Weights of a small spectrogram enhancement model: arch unet.
Rows from block 11 of a small spectrogram enhancement model, named by matrix and row number. Each number is 50 + 12 x the weight over its row's rms, rounded and kept within 0 to 99. All counts start at 0. After the name is the row's rms in percent of the matrix's.
After each channel's rows are labels from the 100 clips, of 14976, where the channel reaches its highest value: "top examples" is what is common among them. Only what is clearly more common there than usual is listed. The data: synthesised sound scenes: up to three everyday sounds over a background. In brackets: how many of the 100.
# conv: 3x3 conv (model.decb.1.1.conv.weight, 96x96x3x3, each kernel summed), inputs 0-95

conv.13 088:39 65 46 35 33 49 38 55 43 51 44 00 63 51 41 39 44 54 58 51 54 48 49 75 60 52 64 55 49 50 41 44 36 71 52 33 50 46 57 38 34 47 43 40 47 62 44 49 51 36 37 50 51 56 49 50 39 53 27 63 59 32 33 60 56 42 37 25 51 69 42 50 58 50 53 59 49 31 51 49 23 61 59 27 44 65 66 52 56 39 55 49 49 56 59 56
top examples: number of sounds: 1 (86); background: none (79)

conv.74 071:51 41 46 43 76 44 53 55 42 49 58 59 49 67 34 57 59 55 49 55 36 40 47 53 58 47 37 50 58 51 51 44 38 39 41 74 39 40 59 89 40 44 46 44 50 32 87 35 70 34 55 42 37 68 51 25 63 40 48 43 34 47 53 40 48 51 52 46 44 52 44 59 63 54 51 56 35 60 46 59 57 43 50 61 81 36 57 39 51 62 29 49 29 70 63 50
top examples: number of sounds: 1 (85); background: none (78)

conv.1 088:33 51 53 61 38 67 53 28 47 61 35 56 41 58 35 31 43 25 72 61 43 47 56 73 44 53 57 56 43 46 52 52 62 50 53 49 64 43 50 45 65 39 49 52 49 35 23 47 63 55 24 42 47 35 38 76 34 64 48 51 66 75 51 55 45 49 77 51 56 55 55 47 56 56 40 56 48 37 58 36 37 29 52 37 36 71 37 60 43 53 29 43 61 40 60 58
top examples: number of sounds: 1 (86); background: none (78)

conv.7 096:28 48 42 42 33 31 48 23 38 43 48 68 28 47 45 43 42 47 54 33 65 54 50 63 29 64 53 48 63 58 70 41 30 49 42 44 52 36 67 40 41 26 62 54 62 35 39 65 46 65 47 51 35 70 36 63 60 56 49 51 40 32 45 66 64 35 42 45 34 71 67 57 59 36 41 45 46 71 53 40 42 68 49 43 39 50 68 47 51 55 52 38 55 57 39 41
top examples: fly buzzing (63); background: none (56); first sound: fly buzzing (54); mooing (25)

conv.92 092:51 74 61 26 65 61 52 55 23 62 47 33 26 39 46 44 58 62 54 65 39 69 39 67 56 32 51 16 51 54 57 36 54 41 42 42 62 46 50 54 27 31 48 67 51 37 41 40 56 56 28 49 55 29 50 63 45 51 51 59 31 51 50 62 42 59 43 66 43 50 51 74 54 55 57 62 43 55 51 50 35 50 43 61 35 55 33 49 45 60 48 30 35 59 32 51
top examples: helicopter (63)

conv.33 092:23 67 52 39 64 54 50 43 39 56 45 44 53 34 50 50 58 56 61 52 56 53 42 43 36 48 56 62 50 63 35 20 51 57 52 56 68 48 38 10 51 57 37 15 58 52 50 52 29 51 47 67 62 52 53 26 57 62 27 58 43 55 57 52 61 50 50 45 39 69 50 54 56 41 69 30 36 57 51 35 32 49 33 59 55 69 54 63 57 56 52 66 64 57 53 46
top examples: background: none (80); number of sounds: 1 (71); laser zap (26); first sound: laser zap (25)

conv.95 137:54 36 46 19 45 42 46 50 52 62 49 41 53 48 48 62 52 53 55 53 63 36 49 30 52 46 41 56 35 78 67 50 51 36 66 50 65 51 52 60 55 62 54 51 42 58 58 49 57 57 16 42 53 27 55 38 38 39 46 57 60 49 53 48 41 68 47 48 68 59 63 80 56 49 47 16 49 60 52 39 32 58 53 50 56 12 48 46 52 60 48 39 60 73 60 44
top examples: crickets (38); muffled (low-pass) (33)

conv.77 087:42 54 43 48 30 57 44 46 42 67 36 43 39 34 57 40 55 26 48 33 58 44 55 55 49 71 46 68 47 53 52 23 35 63 49 50 45 48 47 47 71 48 56 67 62 40 29 33 58 62 28 54 72 40 45 55 44 29 47 52 65 39 61 52 66 43 49 64 57 60 54 41 43 52 37 62 42 75 48 22 31 51 43 63 26 70 32 59 57 56 36 50 50 37 44 44
top examples: number of sounds: 1 (86); background: none (79)

conv.26 089:54 51 66 46 30 32 28 43 35 48 70 48 65 65 59 40 52 70 57 45 77 55 56 71 41 55 37 41 61 54 63 29 45 35 39 52 65 44 46 23 27 38 38 66 58 41 48 63 44 63 29 66 47 57 39 67 46 58 43 58 49 40 43 57 54 37 41 54 35 64 53 42 62 45 55 42 49 61 60 40 34 50 24 58 60 40 57 40 52 39 49 39 29 42 46 38
top examples: background: none (46)

conv.11 129:38 54 27 41 68 64 38 40 29 56 51 45 42 33 48 49 38 63 44 62 32 49 41 55 52 54 12 57 38 50 52 29 60 47 43 54 54 47 53 55 43 47 60 77 47 55 57 33 47 46 35 34 57 07 46 51 33 55 38 47 48 47 48 51 67 55 58 56 51 51 40 62 67 47 36 56 47 50 50 51 41 19 29 31 65 46 36 52 36 49 67 46 52 53 53 45
top examples: background: none (69); fly buzzing (37); first sound: fly buzzing (29)

conv.43 117:51 54 72 57 49 47 56 53 55 57 51 50 71 87 45 68 44 54 49 38 52 47 50 43 44 49 48 54 47 57 42 51 44 54 45 35 62 51 45 30 56 46 48 43 00 58 51 56 58 56 27 35 50 45 45 62 44 46 54 48 49 44 51 49 39 03 49 51 52 51 56 67 48 51 45 41 50 51 55 45 42 46 44 52 68 34 49 37 41 46 43 44 33 60 48 51
top examples: background: none (63)

conv.85 085:50 63 41 37 56 50 44 48 33 44 41 48 63 50 42 41 48 62 79 58 50 54 40 37 58 36 45 28 60 58 53 42 76 49 30 61 58 60 47 73 27 29 57 38 45 49 31 41 29 74 51 58 30 61 55 52 46 43 57 45 39 59 48 47 44 53 41 31 43 56 81 73 42 61 62 37 52 54 45 48 40 54 64 37 26 58 34 55 39 61 47 33 43 54 54 41
top examples: mains hum (64); background: none (47)

conv.50 116:19 48 39 43 47 51 50 58 41 39 07 52 59 62 54 55 48 55 56 47 67 47 35 20 57 59 52 50 43 49 45 41 40 27 44 44 35 54 46 49 56 54 62 32 58 59 33 53 41 43 54 63 46 53 56 52 42 33 38 40 55 55 55 48 50 57 45 48 56 47 74 54 53 56 62 46 43 58 31 52 36 10 64 34 52 36 57 36 19 37 40 48 35 59 48 49
top examples: thin (high-pass) (46); background: none (46)

conv.34 078:55 37 52 44 30 60 50 55 60 61 39 25 33 29 41 57 65 70 55 78 50 43 35 42 50 55 22 41 57 53 41 54 58 65 40 52 56 57 49 58 53 56 37 51 53 44 37 34 48 33 37 41 51 52 56 43 44 55 38 51 62 61 63 70 65 70 44 51 36 36 38 58 61 60 54 26 46 54 57 48 51 62 46 43 27 31 46 53 39 57 46 43 11 72 56 48
top examples: knocking (50); background: none (50); first sound: knocking (40)

conv.51 090:43 49 63 25 35 33 43 56 16 49 21 51 47 59 45 49 33 62 64 39 60 47 46 68 48 44 32 43 52 49 60 34 75 46 38 31 69 46 49 47 23 39 46 51 61 34 69 40 59 66 29 54 38 45 53 53 70 48 71 42 53 47 47 58 38 43 44 69 57 60 48 60 47 40 45 58 53 36 50 39 60 43 42 56 33 58 63 61 39 49 37 57 45 62 35 41
top examples: background: none (73); number of sounds: 1 (73)

conv.73 097:49 34 38 55 25 66 39 53 27 50 36 37 63 57 48 50 33 63 52 26 47 66 63 52 28 46 48 67 57 59 28 56 22 57 59 44 57 51 44 47 27 44 56 55 58 44 47 62 58 57 47 50 21 43 75 42 47 70 52 52 61 46 32 32 34 44 55 53 44 44 32 48 40 49 67 52 62 64 32 50 48 57 55 48 38 67 46 63 26 59 47 37 59 55 61 45
top examples: thin (high-pass) (54); electric buzz (36)

conv.0 098:48 37 65 28 48 50 70 49 56 48 63 38 54 60 39 58 47 47 50 26 53 42 40 55 54 26 85 43 57 44 21 51 50 57 47 18 63 38 59 16 49 69 64 52 45 46 57 45 65 57 43 37 46 68 69 38 33 50 40 51 60 51 46 50 47 32 31 64 46 47 44 50 51 56 54 43 43 39 64 33 50 66 27 47 64 52 56 51 56 43 56 55 45 46 53 36
top examples: number of sounds: 1 (82); background: none (73)

conv.80 119:34 62 53 51 42 47 51 55 24 52 42 24 33 49 57 47 48 20 69 72 36 34 47 47 45 55 78 51 49 56 42 28 66 60 50 37 49 42 44 67 38 57 36 50 39 55 56 43 53 51 54 26 43 50 47 51 63 63 49 46 39 56 37 64 45 39 58 42 59 43 59 55 57 53 35 64 48 35 46 30 44 63 38 47 07 48 46 48 64 41 34 44 40 37 52 55
top examples: applause (60)

conv.59 067:61 54 59 53 44 56 42 46 47 60 52 69 44 37 64 57 28 52 58 57 53 63 57 32 42 66 60 39 74 71 48 24 59 51 42 54 54 36 37 53 37 47 33 61 58 25 59 33 44 65 44 63 55 57 51 60 39 68 42 50 44 44 47 34 63 53 34 69 35 61 40 60 60 41 38 55 46 64 59 82 45 42 40 53 54 45 42 13 56 64 28 55 48 47 46 52
top examples: helicopter (85)

conv.46 099:47 72 22 43 62 44 44 43 41 59 51 56 47 51 23 49 65 63 45 48 56 62 46 38 32 36 59 38 47 48 55 52 52 40 36 54 55 47 54 27 48 44 71 64 58 47 32 34 28 76 42 47 62 48 38 63 61 46 47 56 44 67 44 37 59 43 57 67 47 53 51 45 66 71 44 50 57 86 35 65 54 49 52 51 70 29 42 31 44 61 31 39 42 44 61 54
top examples: background: none (50); mains hum (45)

conv.12 114:53 32 58 41 52 47 36 56 36 41 50 64 45 55 56 43 50 30 50 71 35 51 48 54 53 55 36 69 54 38 58 46 51 00 27 32 60 40 55 14 48 49 54 52 34 28 40 49 55 50 44 58 48 57 31 54 37 46 52 63 61 54 54 55 41 42 21 43 37 37 61 43 34 48 51 42 50 39 51 39 50 32 51 46 57 61 40 58 43 54 60 47 60 52 56 59
top examples: crickets (65)

conv.67 138:45 41 48 33 53 51 53 52 46 74 32 23 50 49 41 48 38 52 42 73 57 71 52 42 50 45 74 56 36 51 53 52 67 36 42 46 42 38 53 88 49 52 43 62 51 39 58 42 50 48 44 28 38 52 42 67 26 54 41 42 45 47 51 38 40 46 47 51 48 31 46 50 46 56 26 37 55 64 37 29 36 50 47 50 72 51 46 19 61 54 50 67 65 46 41 30
top examples: crickets (70)

conv.52 098:46 63 37 72 65 62 49 37 39 66 66 40 23 54 59 50 52 58 59 60 52 72 54 54 35 32 58 39 44 57 39 33 36 39 47 36 80 47 38 53 33 43 62 50 46 50 50 55 09 61 34 39 49 48 64 33 42 32 56 59 47 38 45 43 53 47 68 63 39 47 45 63 57 61 57 29 61 57 50 67 45 47 48 41 59 52 35 52 35 45 39 70 62 47 49 47
top examples: drum roll (31); first sound: drum roll (29); spray hiss (28)

conv.55 126:52 49 67 39 44 50 55 58 50 72 48 58 63 30 47 56 50 57 30 55 44 52 01 41 44 32 64 59 52 32 49 44 44 58 24 46 27 38 46 59 53 59 69 39 53 60 55 47 53 56 48 40 42 40 56 45 44 50 51 43 33 58 50 43 45 45 42 36 63 47 46 35 54 63 49 28 54 59 21 55 41 41 37 58 59 46 46 58 22 42 22 46 38 48 65 48
top examples: church bell (48); first sound: church bell (46); clock ticking (27)

conv.94 098:43 52 45 21 59 41 37 38 51 78 49 40 40 56 41 72 41 60 54 47 46 43 31 35 44 45 59 36 54 34 38 60 51 51 28 50 44 27 47 57 46 57 57 36 53 57 48 38 66 44 32 39 44 58 63 50 58 51 42 52 32 43 49 44 46 41 45 69 51 57 51 28 64 38 47 29 46 71 18 60 39 58 49 50 63 38 54 17 49 50 42 33 35 32 49 46
top examples: chatter (73)

conv.5 161:51 42 52 52 59 45 64 50 41 45 46 41 36 63 44 56 48 42 57 56 31 52 61 61 49 50 36 48 56 44 60 46 63 08 45 48 75 56 47 43 57 43 50 61 60 39 47 56 61 50 28 47 45 56 53 42 51 54 35 38 51 51 42 00 58 37 48 42 43 63 52 40 40 53 50 50 42 50 45 33 40 60 42 48 56 59 39 19 56 52 54 41 55 44 11 45
top examples: background: none (70)

conv.4 118:47 57 22 36 59 56 46 59 47 51 29 44 56 62 56 57 54 67 54 34 57 72 64 43 41 52 57 23 50 49 41 47 58 53 39 34 65 38 41 52 32 26 71 38 47 39 64 54 24 36 51 35 38 53 55 40 39 60 36 52 54 58 64 53 28 52 36 49 41 39 53 45 62 45 51 32 36 61 43 60 48 62 64 57 74 40 39 27 36 61 48 50 65 45 27 54
top examples: number of sounds: 1 (85); background: none (80)

conv.64 113:41 44 40 19 54 60 49 59 55 51 53 53 47 61 55 46 50 41 38 48 39 48 68 50 47 52 55 62 41 51 54 60 46 59 20 57 53 14 68 62 44 59 12 43 51 49 48 37 51 54 64 47 51 63 49 52 38 39 44 42 48 52 50 51 39 44 57 49 10 49 69 51 06 54 53 57 49 50 61 57 59 52 62 44 39 55 54 56 50 42 47 37 45 73 56 57
top examples: chatter (28); crickets (28)